{"encoder_arch": "vit", "model": "contrastive audio-text model", "dataset": "songs of 200 made-up bird species, synthesised, often over outdoor noise", "train_examples": 39062, "time_shift_ms": 100, "n_mels": 64, "hop_length": 320, "input": "log_mel", "spec_augment": true, "win_length": 400, "tokenizer": "word", "vocab_size": 50, "loss": "softmax", "embed_dim": 384, "encoder_norm": "layernorm", "encoder_norm_position": "pre", "encoder_activation": "gelu", "encoder_mlp_ratio": 4, "encoder_head_dim": 64, "encoder_fused_qkv": true, "encoder_bias": "none", "encoder_qk_norm": false, "encoder_parallel_block": false, "encoder_inner_norm": true, "encoder_moe": "expert_choice", "encoder_drop_path": 0.15, "encoder_num_experts": 8, "encoder_moe_every": 2, "encoder_expert_mlp_ratio": 0.25, "encoder_experts_per_token": 2, "encoder_shared_expert": false, "encoder_patch_size": [16, 8], "encoder_layers": 12, "encoder_width": 256, "encoder_positions": "learned", "encoder_pooling": "class_token", "text_encoder_causal": true, "text_encoder_width": 256, "text_encoder_layers": 10, "text_encoder_norm": "rmsnorm", "text_encoder_norm_position": "pre", "text_encoder_activation": "gelu", "text_encoder_mlp_ratio": 4, "text_encoder_head_dim": 64, "text_encoder_fused_qkv": true, "text_encoder_bias": "none", "text_encoder_qk_norm": false, "text_encoder_parallel_block": false, "text_encoder_inner_norm": false, "text_encoder_drop_path": 0.05, "text_encoder_positions": "rope", "residual_init": "none", "optimizer": "soap", "beta2": 0.99, "learning_rate": 0.0016, "beta1": 0.95, "shampoo_beta": 0.95, "eps": 1e-08, "precondition_frequency": 32, "max_precond_dim": 1536, "one_sided": false, "adamw_lr_other_params": 0.0011, "ema_decay": 0.995, "max_steps": 10600, "batch_size": 256, "epochs": 69.5, "lr_schedule": "constant", "warmup_steps": 530, "weight_decay": 0.3, "adamw_weight_decay_other_params": 0}
Rows from block 7 of the audio encoder of a small contrastive audio-text model, named by matrix and row number. Rows with one number within an expert belong to one neuron, the router's apart. Each number is 128 + 24 x the weight over its row's rms, rounded and kept within 0 to 255. All counts start at 0. Numbers have three digits each.
After each expert's rows are labels from the 100 clips, of 14848, where the router gives the expert most weight on average: "top examples" is what is common among them. Only what is clearly more common there than usual is listed. The data: songs of 200 made-up bird species, synthesised, often over outdoor noise. In brackets: how many of the 100.
# router: router (encoder.blocks.7.mlp.router.weight, 8x256, trained with AdamW), inputs 0-85
# up: expert up (encoder.blocks.7.mlp.up, 8x64x256), inputs 0-85
# down: expert down (encoder.blocks.7.mlp.down, 8x256x64, transposed), outputs 0-85

# expert 1
router.1:152145129099146096149112114133131131130099137101133133132132088132098166143176161150130138155106121117085135151151091112146117180119143118154139128105122162156128124151064146126097131122097160118148168114103061122098108119102133170137106124137099084098139092
up.0:150143098099132109150125106129124136136109120153141141153121125156128152138132138150145150074120115139110076158159151136143143133130099129115139171122149130123124142129107148147134155151133118091079143134118121171159153106074138093175131173105085126147100145
down.0:129102097115147130163093166104144085130097091048147161139105205130148127102135086101160061162137123104127161152141136136122051129131127104137126159171124130098113096137108125132133097165099106176107102146129149107108129093148131131157147151071077140101109119
up.1:130117137092143147134123086142115163120149095162141157157127166137130146132137099123125117112162107187150153132131092114147179099102115120158125125116126150101127126162119133170121111082132134147156131136091116169151131120126132206139133150119111120075094095
down.1:093128118101145128144133091129141148128140151124142155159126209126074136140115140150157147163149169155124129164102120116145181108146113120125142129126099097125154126174120135166120084123131115106096146097091140146158137089144105144140116142125120148135101084
up.2:118161091168146156100109129141130127154123093170156113114109150114103131126117127123115110085117160165125083117111097111129139097159162101082156086157134145131151115138126113161128114112132153139108151152163135165112127118119123145159127149100116097159141169
down.2:101131142117120155084087127132163051120109133131113109091151133111174114146152129122128063125095107133093134121160185180129142098128195107076140133122114073124093151085143155101122112129147129135141128160125069140134165163132112110115132098105098126128141129
up.3:147126141115108155131158127138137100050131094136136141120115177108112099143124128133183122118125138144171144110181097097141125108155101101142148089138129138110141086126188124130129126135110110104134165128138155132151083115134110107143095107116163120153154152
down.3:093151133110173162111111104132059132094095100102127140094138130142174134121167108123126161080124099121102162107097141114144113123132185133140163106140107099113130165094114147152105127137093145148129105169148141136100138112174085125121135107117135175149127131
up.4:089112076112159133104112134141141149108139183122121085077154141119100102141130112141162147136102128100144155118070083113141083049109145120153139155129139165072113106130122103111091168112169130163093114126127155123125113135101143132139137103095123138095172147
down.4:126166069114118136115085133145139156077149145143131112085116147122117145126137114139117154125120141144108099132070133111145167092140129132148115166147110117117101105107119115154082140124139105092127134101158086173106114124129093146111139088125109151118192149
up.5:124125109129084105102110206124114127130112128137092105118145121151102126116149132089132107166120154147178111150126176122107116094118142096125149122112125119148131129092116104109135116106110100162100098118156161121126081123089138119139139128153184101153151088
down.5:096114092163158096124097141132128121120143149138104096088164097126104133132132137173139126114128087111115106114142154149112153148155146119135134117100103163133147156109119119136095125084099106131161093126146141137141143129091143122059154136116155146121083097
up.6:116144114128121097159136115133129141148119130132128114088131098119120139160140162095133165111127163116159084139128117097103114087118125131136100132102160151127128106109109148080167082144082106151070097146183151138134086076130129127150145130120146089176106144
down.6:111145125108119143050120166140140136129133139102107081162136105104127125122161124137140078140116096118127124146144150140081115141138115115137143154081126134164143150056161081094091140132105148154130107138146146150125124126106138132123116125130121127092118127
up.7:136144156093142131104132129150146145129160117126137111099106128133089126140086099172158114160154129099105119148101092151160107118141145141108132143114135103125165117120126179093128153151116103140095065125095115148129134133092157126152179099114099127132134140
down.7:112140159096148104154138120111122137151123154166159091108106165169111126131126108192085117103134113162101075147135129157094143161142125162114121157106124135121089128117141146089127115133149111117106138127143131114112102139175106131106111160137093134111119150
up.8:135102109124119126100134120137141091104140121139110072097146144157174074089153130106126116130096119113157159095131129192151132117145093137144119131116117118115138124134121146125160101127162102155160138156128121148138096156165141096125143134105168125158199139
down.8:119096130139161166162133138118097134111120139153144132108115103124136131157116128138135124112165101133153116181126126161169156118094160132113159108113119126166171144111108159141143171097134167163161134131143141191138133112114099127146119159114174074153114075
top examples: text has "over" (86); stream (76); upsweep (59); click (50)

# expert 2
router.2:132099090154118139139172113102117129144128137152120117133130148121123109117128120068141121083145109122152154133138173128109129114096124138111135113126133111137134115132140132122137137165157093138091089099168134093143115160151137169139164128108152134111151165
up.0:176169108153127109137139134142115135165135138122147175136105107132144129127138096175115139125132140132115132134138187130140113130135139140151135108139169114134123116059155119150110134142130124155134132138116096158124127093136133143139109105124100120117156141
down.0:149150134149125143138143134116166101107167124116123109125119106096127132140107108131155098130108132127127107133146151106133160147117151102178151149124142161129066148112096159077134131145149175123170098090136139164095124165124121117157174141067073144135091153
up.1:105135124164164145140100096120147125130118106135139133088105144119146148109111113112085170124177136113143162107117141098130125125171171120139098118141138156132144117145167130121112176164106156171123145123102120143147110120118166153117109158142111101107114160
down.1:092128152093098138146121142122129129117123085164081130136108124114132092153138142101149145093138162125128137121140171133151178134142104141124116125121132085082132137133124130067149128153109075161135121121124115160153095122153112079151178108134124140161095167
up.2:127166145110103139124131208127102117169129122100185122141131111122160161102113132165146145154122134126158134137084127126143115068148105135169130130148125167130141101132101090117123116112116143159104132082107147143142123157127125133144138142079107106116110154
down.2:143123092168157101143162117131129142225109123133103160156146122133131145098125183149114160157082141139115161196122108124131099139158115153129107119142146104127112100126129093110110129114067105144115128109108144112137111112109150170154096112119125114108132116
up.3:116177123111184166132131097173123086129136124138128151056152154098131119149116099162131138091144147113109085090143080126137080132161111126136123156184121134136116143139114144155111135159155123089118102079112111139131144143113118166146151179116143106134154126
down.3:088150087152118161118117170121137112134090159166089129152124148141154101145095107099084074118153149141121131106155109106128108169126103108138127115132104094122130159129136138113080154082108129153115137147115141105115122128129116138099114108126073174137120128
up.4:167178114139153155150100131132159125133181096144123175105114141156125133100147101104122115141143110099096116155122118149202146116102143104154134106118140110168178141106158123103116117188126090159111107157126147138117109115108132108150090137112111154126135111
down.4:155153125135090086145129133132099106166140070101153171135107113129146144123124124146152107091154097133136074131097117106124119119159120111120093110116134174134119115107137107123133126151087144113113091137137095177165109134163096129123140136131108132114125120
up.5:111086124159178128157092117127139133145127154133094132115146119082102166137159117061102132138118166116160109116107190152126113142085122108126183141111116133117136135126126125122104068129124149127127110113172151144138132157113151139100134138165144115133099141
down.5:123151095095129160122116174113109139126153120143136173093144149086116132155093137124116142175166129131091209137120111102108114133100153128096131128112100144150140106099123078121122118148099146142109146163106127141147153135132098128100139153155127146092142100
up.6:162172103126146150175161143120109108145137100138124132133133127076116139108116081105110135158162160138131101151130103135134156109129089119148112117134148128129162174139141169161135141141118166108100073168131184106197121094150179131133117151156132140144161114
down.6:111099135134111083124078117185091135154129123089140143173122145165112146092138116106123112110171129162162113083128102114094111144110157112102117103171131143157155146121148135122133115130107098145128129125157091117127098154128090149082074124137113133133130163
up.7:087143146157117115146107166146101155149144146103083140145092163127122102120119131157145122138136109132095117068142140087112102116088145139122138128134097117079110114127112128133109110090145112119138171171076085142163131199168147161074151123132149148109131103
down.7:146188117117111130149116107170134130116128169153132145137123103157107120148131111113090137162119097136099132145090120145144107129134085113135124143106125120079132136125145133131087162147145149143122093128160090095140152173128129155143143131143166146110131147
up.8:118119122120134151127094150142108102158140116142105128129124147134092115139174141100134141106126112166130099119160120167152128150201144106132079125133091111100136136149130159115134131125126106148130136128137116170089166174112140105192195135173140142137137123
down.8:112132121132163154139082140166156114098179128164096098135144161142132146151162132076098088117109143160123141130154140135135111143131166109099168168107125115109158136120081156143175087115176113123099120121175143161122135108115201097157145120132127109144146135
top examples: downsweep (100); first syllable: downsweep (97); buzz (38)

# expert 7
router.7:159157110164153134145139114102104133134138114166156132108102107123112156168127133084139151107135130145127139116145093114111104144150141119117123141177123090160149163129112095104088100130163168121135140115158151102120120099133142116153080111115169098160092102
up.0:140137144124102106108117094094134142127134130147154123117083132130148093131187105142149191096145136132137146099102100159152124127111109150163140141117127190120127144096153131129120096137118152173152132139070129123159137175126145108138132097128102098128145154
down.0:116154126099117133113131112155163128130140175155106098119107158117149134123097120145120100096166103144129088092121134139125189119102132140156106087076124162128168129119149139125161148127164107146067093201105139188151144126084154148129126135148150094156138144
up.1:173111094142079129084161150088147101112173170166097129128136135165113150139147142151123167089152149122142154122146101138142161116123100133171116159136148123129144121135110099176176096114076118119110138120145188132126138118103110095081095129133118147145126107
down.1:103176100101107096123108104129145115113119105155146117139113127108117106153147136127151167108136152122086110135119145147096100159154132117137130133124113110128157108127112131128117125124153135122151119047099163156132134137108136203136133132095095107136126133
up.2:125159118110161090173134119138091110148122157141095121156154079119138130149120132091133167177092141114145136149057164117111122083115082148112148105126133165130144113147140143157135139147154155139135131138115160120126134106155195113087164113070119155083140119
down.2:080114154132095129090150136100133154116117120174093086165131146146159158106143165139125128133127143104113102134104131159114140123070115183120140151152109099134182150118138121118111137092158135154120101154126118131179071134102144146123124139113125143154148081
up.3:097158168137088140120113106101111148109133122151119153151085131167118134121135078105127137123156121108191114107164152159129131121122179146110112142136099119136079169149104156145152145162106091108123086130116142125112128117111100121112130120130138169155129116
down.3:166134120103106142106119100134114086099176141117170176139135141161128148134129075148132126124136109097121113094104086101159141124121136141130118173112118120149193166125172151146111107167096135160115141114129174120111133132113125153127088097128144150150099173
up.4:161132124107112166102148119113143110093160126145184142151128164118130127147067145082127101130143108139119106138124090134140139119158131126090144126081127091166042168107138139119088110122141133129105128145120086137112147113114110102121154080109155120114165120
down.4:150123078128126122159155117121111159117103154123107146152141129142074080162097166092113071135082123162142123157116088157103118107148147124094113133139107146134117172152125150184066092152115105146099148170122142116115153125149115147127096100132125139146138142
up.5:136125131155112089145134151136124114152151131115142116170174115143113134114124140092130094169153144100117090141093095126089128120120085117104144126106148117147126082160115117194140095129153132131131103073134148133123120150105124151089104142102101158120158114
down.5:102096133149165117149127114130134139136119140116082111117152123098116138081115137115150155094180147163155156115106118150110122098132144119121116159157127116153117134124145174103132139126150130114144141099084131131085137132132128145143149180132111102087119114
up.6:140102125123142148101117104108142115141143117154144097132126113131099125147143117156140129111116117136145147120131156134148148141161151102128139101150148110119143125164091130143125141115134132133129105095126120125173123120113132128142129120138168063128155123
down.6:145125108133147115129113152099137123158138156122119121089132134097135095160130130130138095148122148135166132109114161127158183150143110106141132093143129121112134126088128152160109154158080093166192104168143147145122147145123152102162100127135153123154135137
up.7:123140136160122130134124170075104146091118117098130141091131166140151116155126103157120113091189115155128140125157137118108102146126141161185156082135132118114155141144124157133132087064126154126129129159153112074076116051113145104094137126170144132147119126
down.7:150152170120110119097105124115154145121167129150143140093146135132129101173150110105134088160104086119172129180109102149108180140123124168123146122154156109134152176113145109107147162103132125136105070092151121140114107135106114115124069126102108099148151114
up.8:173143113115112178160136127118146118129128122171098118084112122163133130153162137174145110100165100116129126080142126124152116117130120146170144148153118118101133140118147091123114155123164135077106135164144109152137124194129157152106152118100112115109159131
down.8:125144092121118131142114127157122125103171164132151110159110148150157119127108152070146107137119115155137127118102138139134140092113162136149132156160107169138139095101103119159129125112154075136144089168131128115168132157121131152136160115126125091145135105
top examples: harsh note (95); rich in harmonics (67); first syllable: harsh note (57); clipping (34)

# expert 3
router.3:123104120067102168111133089146118095108138115137138134109086159110147111098170101136139129109128119109154150119139129121142131125172138102165086096086137118109170112132152143130144116085119157132141138151135094124132145113134164113095101155082146119132099132
up.0:103159109110156154107086142147169125129144087159071133140127130151077178124157156139100099140146101143080139128156123119124174101127157111134119159133096114127161099115093137149151134144120110097090131125180150133101105108157111130162140131108137105108101112
down.0:089150155124106103156133140165130082099182116141146117133163124146119126168099112092110144113114168175146108110170108129132100096109117131157133141118092112092128116134167079128141101166152141067102131144097140148181118161083180134130144113190141089141125092
up.1:160139153145131178141102169088097092143109144123124147179094139089144161111130108131150120129120108119123129129136107114147137096161134122115110151100123164113152111154180077139113109120147117143137145133096123100184119163136139158177104121121125102130091099
down.1:171164115153098160158156115134179130104103165118118129170108109102137160128131183154111132197113089129143141122174119114128147134123136137104107146100099164108149075123090110101148158162153161121136132174096145127141091098142135076125120144106128115111117172
up.2:150106113146108147147105095156175111128119110144109144129098129109124146090147117128140128128149118114123095130116160099120120116115135092082125103113136112156126148104171166138105152164138135138136124092107124100140105132124111121125150082126140157125120110
down.2:099122161169097117149145142143127114159126185133138100115116146094130139102151117139110110134109130138134049117143162100128140123107131135113093099135123127108118115109143084117135145130093120146122125139160113163105095132118133150141175122113145074087137102
up.3:124114120115123107151112085158098136090145102123116154152147114116125109097132165124171159125171125158152128093124125082127149115140114142143121111165136134133154141163141150132137104112126148104098131086128149155156157134163136090122154140121123083161146141
down.3:095176148076112123125153139120173120131092134129138119156134130100107158098110112098147119151114168133100151142141092126120139132132139098121162119115122098069128130107130170088129147134098139119108136165104121193176133149087129129115125151128136177106092096
up.4:121150135174116098112154133158104112161118098089153118099171092157146134099128140117105156183137142141103143109127160155123095139097098158172130158124154153135114140082137109132143113125148091127117128123094106151128144122085116131109152114159150088105164115
down.4:084110111148154130133144131118117187113130123143100120084134122096126135156059113113124141106130128120147115152124111112126118085160115086118139129134157163130155152171128122127079106144126149151137155123121138127130136121137170163138130093145100124109146088
up.5:108177131122103141113126134151101125138142102141150142083109075155125147109107122180117134146125090121134120087094117167144147123118114099133122118146160162138138196130119130113114128131165094121164147127120112139091150139078104096091139130107133125108139123
down.5:164147152167122143075159158132119138121095126142071100073118125151141110142074143139116146137134106108133161130148108105147139154120093118087109116159109118149131115081133111137168134147085112115148099123116110111142143107119099156183140086147158098129113165
up.6:142155121118129137131107117120094136112136116139122132177173167121155153153149126131125110138146120142166177140115126123151156185153133130119130157145133132095115124125101153143173143148153100139118109135097103111090147140146166094088115141068132157124177159
down.6:105094112113170178098109153115134123125092179128081121144103145079142145088117141166106108141096143138100153132124153138100127123107121130162119118111102128112116116112131100113116148140152127167143151145099126113140116133095158140129144148155106115112101143
up.7:144129152072122133145097140127132084148176114148109123123146124139122148150109101153130133123136146131090154127091115149156100082104090147133168121136145111166132094105120097133168112088158137104119086131120167151119156079102152105103110137145124148144110151
down.7:110120196118123125083105106109168163083137130151101109131129134135154141144073122138135132124149155108151122152140133176129131137099142126108128129147121093129148148108073182125144151133125140149134118174168131162114163125104098118142129165081148124117094121
up.8:092116100090140111139136128154129121107099134139122143167101129136141081098117110144137131141072137132146099135109126105095143115150163137158110141131112108096108127099140164109131101113146107129153113161153144142154163171169108110125138145139127070114107175
down.8:115160089138120151135142149050111110117107146114113110105112119116137162078156143109111092164119122133096145148135092108101148146131137123141136214114144125139143107101127108110124113148141125159085129120078123110149138131144156151199167111080120168104134130
top examples: text has "over" (98); crickets (77); reverberation (73); mains hum (60)

# expert 0
router.0:156083142151108114130120121126164119110072114092119096144137166126115131116076112084112107086106147096146127132115168072126113132126147137151126133137096094111117172101136111122115177113127095122118166116122154135107074127113087127144144094145161126142134137
up.0:170165133088141127107185115119134097132143142137129136154139147131120072137122159080140097116087150110108119116088124122100119134101082140166124087135157164138114052116125137101122168139141106145157189122125166129117114166117124094126121066122152121189183132
down.0:110137135149098155147124116126128097111111133093114119121095088128158146149065130148135139067127065139094117147093159077119127139156132148138115124184090118159122130126160132127143145120060140139162116126176148116110117151149131145115150096122129134115114116
up.1:114144116120160123070162152124112127129123157133139112173120120127133120178108174141142187139111166128079099120126133125134099123118084136160113131151136140097132146116094123112139162163114103103124107155143115131104121129128169130120154111151139085162157111
down.1:110134127131071133107146152116135110107106123130114146114106107127154069124139083131135139151177097142123120136107128107123093164141132107131120141159126144143112085096105146111132140135100160165118095168187144155140114112126115165111166127143106121116119131
up.2:111155116169155150083098111117127174113129138154086099115126116110148137128140119152105130164104116113077120153148118132168111138138160133132108096134110119114141168108143142130120136118142132086122106081137071148121142132132147123157151119140132098138087151
down.2:116130140171139154127126154154116152137102191139114150125137167168086145171152113128137136142109128088112119160124170113141095148154121151118114148182114081089133129118077065091109160120132144131100102150124165090110097081137071137109124125097115139128168126
up.3:112137152126115064151114134165107138082093132085142144153108103117127145155145114114116130159106084179148099133121138142082139185132153097107106105131132137114103145157149129155177131122110144119139145141154189099095155108145127117152134089102119115154151138
down.3:127134128122120157136109120144099136131101149106098122114083138131116094137065136165129155164138151092080139138131137124146150115165122110104177134149166127101171133111109118130082162171131129108124101151123139152122138133122108126092108143118093129094089133
up.4:146163136138140143129154156139135123200145108139157161116113094109115162139106161164123125161117129153082091128115165103128162147101128103110070078128156149116106151144153117124116130112137124103141107102124124147133116125127164149107096108165131112135107102
down.4:154123168170132158141127128131105127151131148161146220132142120117122116114135093138158135128126107169085149148126132119126117112086103170171170118109137143111141136105149081120131126142161142140145084096159105115123137177093134155108109155115101124112104127
up.5:135108121079126150113075158097149128154155115161118079124144104163126160133154138132112145128140081131172154157143141134135136148101128125110111138095103099158172115114118128121091098122140144139120155147139160148144139139135150118166157109132151135113109159
down.5:169138139166134111170146105144163099151139112143092111120119126122170135140149118104137153125091142102152114177117131092126116147111093114116154150156166107172096139146152177125168150100076110145130110143126132091154122145115121142130148127129124099144150102
up.6:140116143132107061142139082103190093132109141116133110145188147108149089143136136163171142093129161112082147136176115143124167143097124125112123149106127123153133155078118140116172078090115141125160137097141154121136149146126101141080137129129158093140126137
down.6:182136172138137103092166149076116116151142115106107107124140106132168094105101184116056117104104132110145150161131130142130098116122108123130155092118140135139104136115097129096138143115107107124107120167140084140100112159090138101146151117146132095167107144
up.7:153095164125096184123087098170154143136104064162127172138118128121138133083154110163143131149128148134101148119122169138167128124149124150189113093106151128122149168136151148136100118121117112122139166180128107139132117153137171133155118123159126127128142129
down.7:127121153138139133132124144145099105191108158139089113149163135103120136093151095136143125104105141182144107094113133117128129136130139155093124125136149142137163135134119094159106129171145125131176148067154151098105113141139126161132117140117125158161108089
up.8:136127141159133096131117153133145149117111130148113153114147138144127175086121118107131153135119149143152161159116132179100116110075118156069148113165130137170168138149094115119138125113119140134108111175102144137186140131133095148103115161082104140175109155
down.8:114108147091105089133115136170166081117154130153107065118131141127156070132148136157115109134135128113138136159107129114074135107165139138111104163085113137126158124136165173117144146109135145105113094156104157107166118137113181125121148152142156148148135093
top examples: text has "over" (99); rain (98)

# expert 6
router.6:112131121160161099141164117156092108104124123110156113141177134141147073156126154123121083155112093101142113138125097163134111081131117111106112116145144156144122133176135143149138126153150092157117107086107142119136158175134143144153144129138127162134119129
up.0:113112120105157157093155115125145109074137133167119172125135130154089100122131135116115140131124107129184189108130119125129111127106130111100113120100125095141102150159120135102115130146132124120136137169101093091154121161095142131118136082083141155122075147
down.0:141132098132110131109130105120162130112123084068155148157153124161169115143120145121109101150101156159073125132116123162124139097148125114132169156146150094112136167093156133096148122153106141134149114140134142135151104162150159128098133118096135132131127140
up.1:110163107156130112148101102155139136095123094127131149085155161121118110127162070053162126136116107166127161124080089154122111107133145114100144150120137135144173132180131169141107122164136124142107131153120150118102116083127116109142131110144077151154164158
down.1:143117178079182120156130145121130164162108102108159158142127135164140089122128153112130129099145134146164092150111129144145188104158094126114119142108148121153113092151122131156147132121150095097149118097093118165134146137102090138121153147165129133097116157
up.2:195083092152163160158152105114126147120153144126144111124124106118123138117166123142171129117110108121146137138124101155135104117118111152158130119136136116124125128174127133093069158085118129137139145138150111133128104104153118099135185151089130107136106172
down.2:139107164127137125114130129138149127084134148156106155163109119154131114142095169196087131129097116144137095154155152118105127119157114143126130109141105149144132161135099122126126117123144131142103135157118127118093110123179084146105146106132174117112135138
up.3:105122099168138132154178138148144093139144102147155174137112101166123160099073146125142136150118102143187093115157111097141110122121128117104072134104144089047113149160143142144182106162110142132119154140109111145091128123112141092079129146133122145082131122
down.3:110087124140112107107109080142118182159123129117102138129126084137104143103130117139174154116094142133138135135137116119143082132128120135078107139131172132090124145099082102113138107140103160139159131111113117117134137133140116148112131162117125105136112129
up.4:133097091066142086129147075100141137098152142122162121137130100094124141147135127125123150114127132148118158139113132126155160093137108086126182136091136086119133105173114138126143149173132139151128153126133135142085149172120114134125074136102115159145105137
down.4:132099178139125139111161192142095121114146114169133076100150113141158147138132164112145089136118106134119140148084110165139114136113145106121131163112130091086164132134128102134096131148134057156119082087090082127176133148096116147140157092163127120157141131
up.5:116143152116148102137114121136073086117128093143159132100087138106165166145160169121115136117155115127131154128147148125131111076137124089117136116156128129116133153134156145098128114186142122115149154135143130134107089050120154130126124095161117133136127143
down.5:115160137141099107147124137097084118111084101102114169084140151112184145152135124117144179104130156153108165133163129133121111119126099121191103142115120132123136055119142120129135151116150130096118152124106160137181128109152103148118077156151150167153080121
up.6:082106128116113123167142165132102133181102119133106143084134103138142155141108136102099090145135103134136141140142130088102127149113122105103152105117145147091150116139111077149139087161079172111119137114112148138164097082172141150119075161117126147159143130
down.6:155141123145095116139092115181127126144104140136085120135114132137178162143100116143113181117137090172129121097118121111162138148113106125122142159108111158160129136117130154131114142127134122142129119147147105136146128145131096139171178100116102087133093120
up.7:166081134099122198134119161108135142131118152131113101149115133106154136121122164120095119154172194152158143117170125113135146115134111163149155119148096102129134130096134112068114129094166152165113118128126130116113146119119158133075109142129149112131105102
down.7:111121145169121186149131118117080096118110119169132118129146130106148122174134086123135133132144134165151149150121147098168147134128093156114156136119149124127142120158131117079080129110170116135127122108109142139072089092115113111113087112129106130113140129
up.8:136152130153144163145157114125124134152114129133131137114116133128108166091066097104119144089143142120132129148147124142115122151120137159155150148099142074131114151106111118103129128096131078146124131104128133128157153081158133158128135196118139151118108156
down.8:141161151167108119115129128143166122071100122164152149114145135107119175117115099132162116086162106113139167145155143110128124084122091121139093159121119126147140125138140138135094126148130097122087157126073151087153152112153133173135136113151150151132142095
top examples: steady whistle (87); first syllable: steady whistle (86)

# expert 4
router.4:114096158155105147117142128090156113117143101160128127093154133150131149114098119134145132114119108136105102130119114162154140137121085118104139123108147110114165134105120124117142137118131136154167109150133140136121120162134158104106148186130101184101156110
up.0:126150097112121095138136125105205131147123101119124137125114138141157116134084130101124098143163101130116123144113149109088090113131119124097137091118115093120129085137108127133108057112144110131093112138122154117133158145124151156145123147108106127133101110
down.0:164131133126121121127128097125133109111179117151092096132104119089122126138123128125073099096103099148122144090098136115148112126103165090129131087133127158118102128157129126154133104119101136147095098128157112125106162149110142105164118128113123111145097156
up.1:129167121115121131130160088192122142132087158143127126164163120135154107168129093111143106124116134128111126160139118094087129137100141148111145114113132124096168122136122178095159108146137167127160140139124099182187159145147139119084120142082111109127160107
down.1:111118135075101124106128122120130125165146152094150108141097099106164113147132114154163127125161154067108112078128119137145127079128168139156160088102159128152134114132113163148145089114120151153111121120119128136124141106141126156173124142121143138137126127
up.2:115116169124135182131112137103129102141132098154139102099095134124136134111115109118109134164128112137136159128096179133148117134119184135126130095152152149132143107117152143141107130150143108156103094125146143153136106133125171159165120145132159096137119179
down.2:134114180128116131088103128134119110160100157090128067105108123094139169090138111135134114101095124131124091131145181131140131133118149108108124132120134099111125091103126152153119133144142101149145139098144108163143100166100129112131115134094127122133099119
up.3:171169109166109129146126152158149172120157108111108180098130130171165090125156153170118145139093098109161158129136147110118136139100142140131147078113109149136152107126124094119127133116103150126118124149192146194127151119148145145134147115156155109118136111
down.3:166105151131127096119108143156095120138090140127124115119110106121165129173127145130110137105141067134150093146144147157133125121099137122117122141119100122121111119149140113111104121127050143096138116131142114124137097096106136108123133120109136160083105113
up.4:121115154124154114117139116153161096126114134117150136123121141116132099153120117131139101114125135132113121097133144133129113113161155149121191104150078119155075093122134113111153169140191143150113076147099151148109137121138143126169102118137097139133139106
down.4:105150108088188100129151135095173123120094098099140178118147112165171126138119096165144166141142116116134110137132114138125073139136110084129124130140105135185131126116146110113127102144096164129117137095172113132129120139156079091106129140103104131116151122
up.5:184114135123156120128121143149107161133091189112128130124132098116141074122133136117101171107141077085133121126128152141163134105122139153164128162131115102108130105123123133126123138128110136144124082146172151086135159116125089140130119079156135065075133096
down.5:162165125128164121157132133125115137114123094109087130142118130127148154138142110127150104150136153093141160123152138140122137146139157076109097112136097118147106105107146119094136149124134119109107124147180119136111132137118134151125158101124099087131120122
up.6:093109139132119115098137135175087128157167128156114166100184122120099119111139105138123140100144101144151167132140143130133156119163121139078138121079087126093142154150116137132146106153093119150103116102124102164135146141168125099084118186155151125160125134
down.6:129118128142121080149120110093127134134118164086175112183140143165111114148109161132191126150107130123165074108146152127098119148163095132147101160151100161068154125132133073119111117139144148067104096095083138130100091131186137116116163160148144142087106082
up.7:104127135086158159145134098146132139120094113153141136130121142121102089122095135111156126099173154088113108100124127110157120146107140122136121131117139113174143166133127105150095050140113150129147163116098102136132129097139121122158122124075073115121153128
down.7:110154138098132118120113133147150105166121114138129069132102115136116131083136100149115141138103088162075112150085081127097162147114106097095126153131104155089102097118149137166099093096144130092168133135130143158121141145129174160138104098139129117134082112
up.8:132109159093139164122093124063150104127138145103132130134088166119099094147154129131114154119096153141109136124129110141176102120157103117119146132112132163126134142111169075143127195114161117105132117110112152082161079096109137091128139074149125168114182111
down.8:123136090110114173152171159121117117113145133107174135138132108144142102140112115121103076149140142145130123117111107174161143156168114163097116170124127103109119093123095166114148108098138108119113109132069152098097111112115148129119128173092118134134142144
top examples: reverberation (100); text has "reverberant" (100); text has "room" (100); text has "over" (94)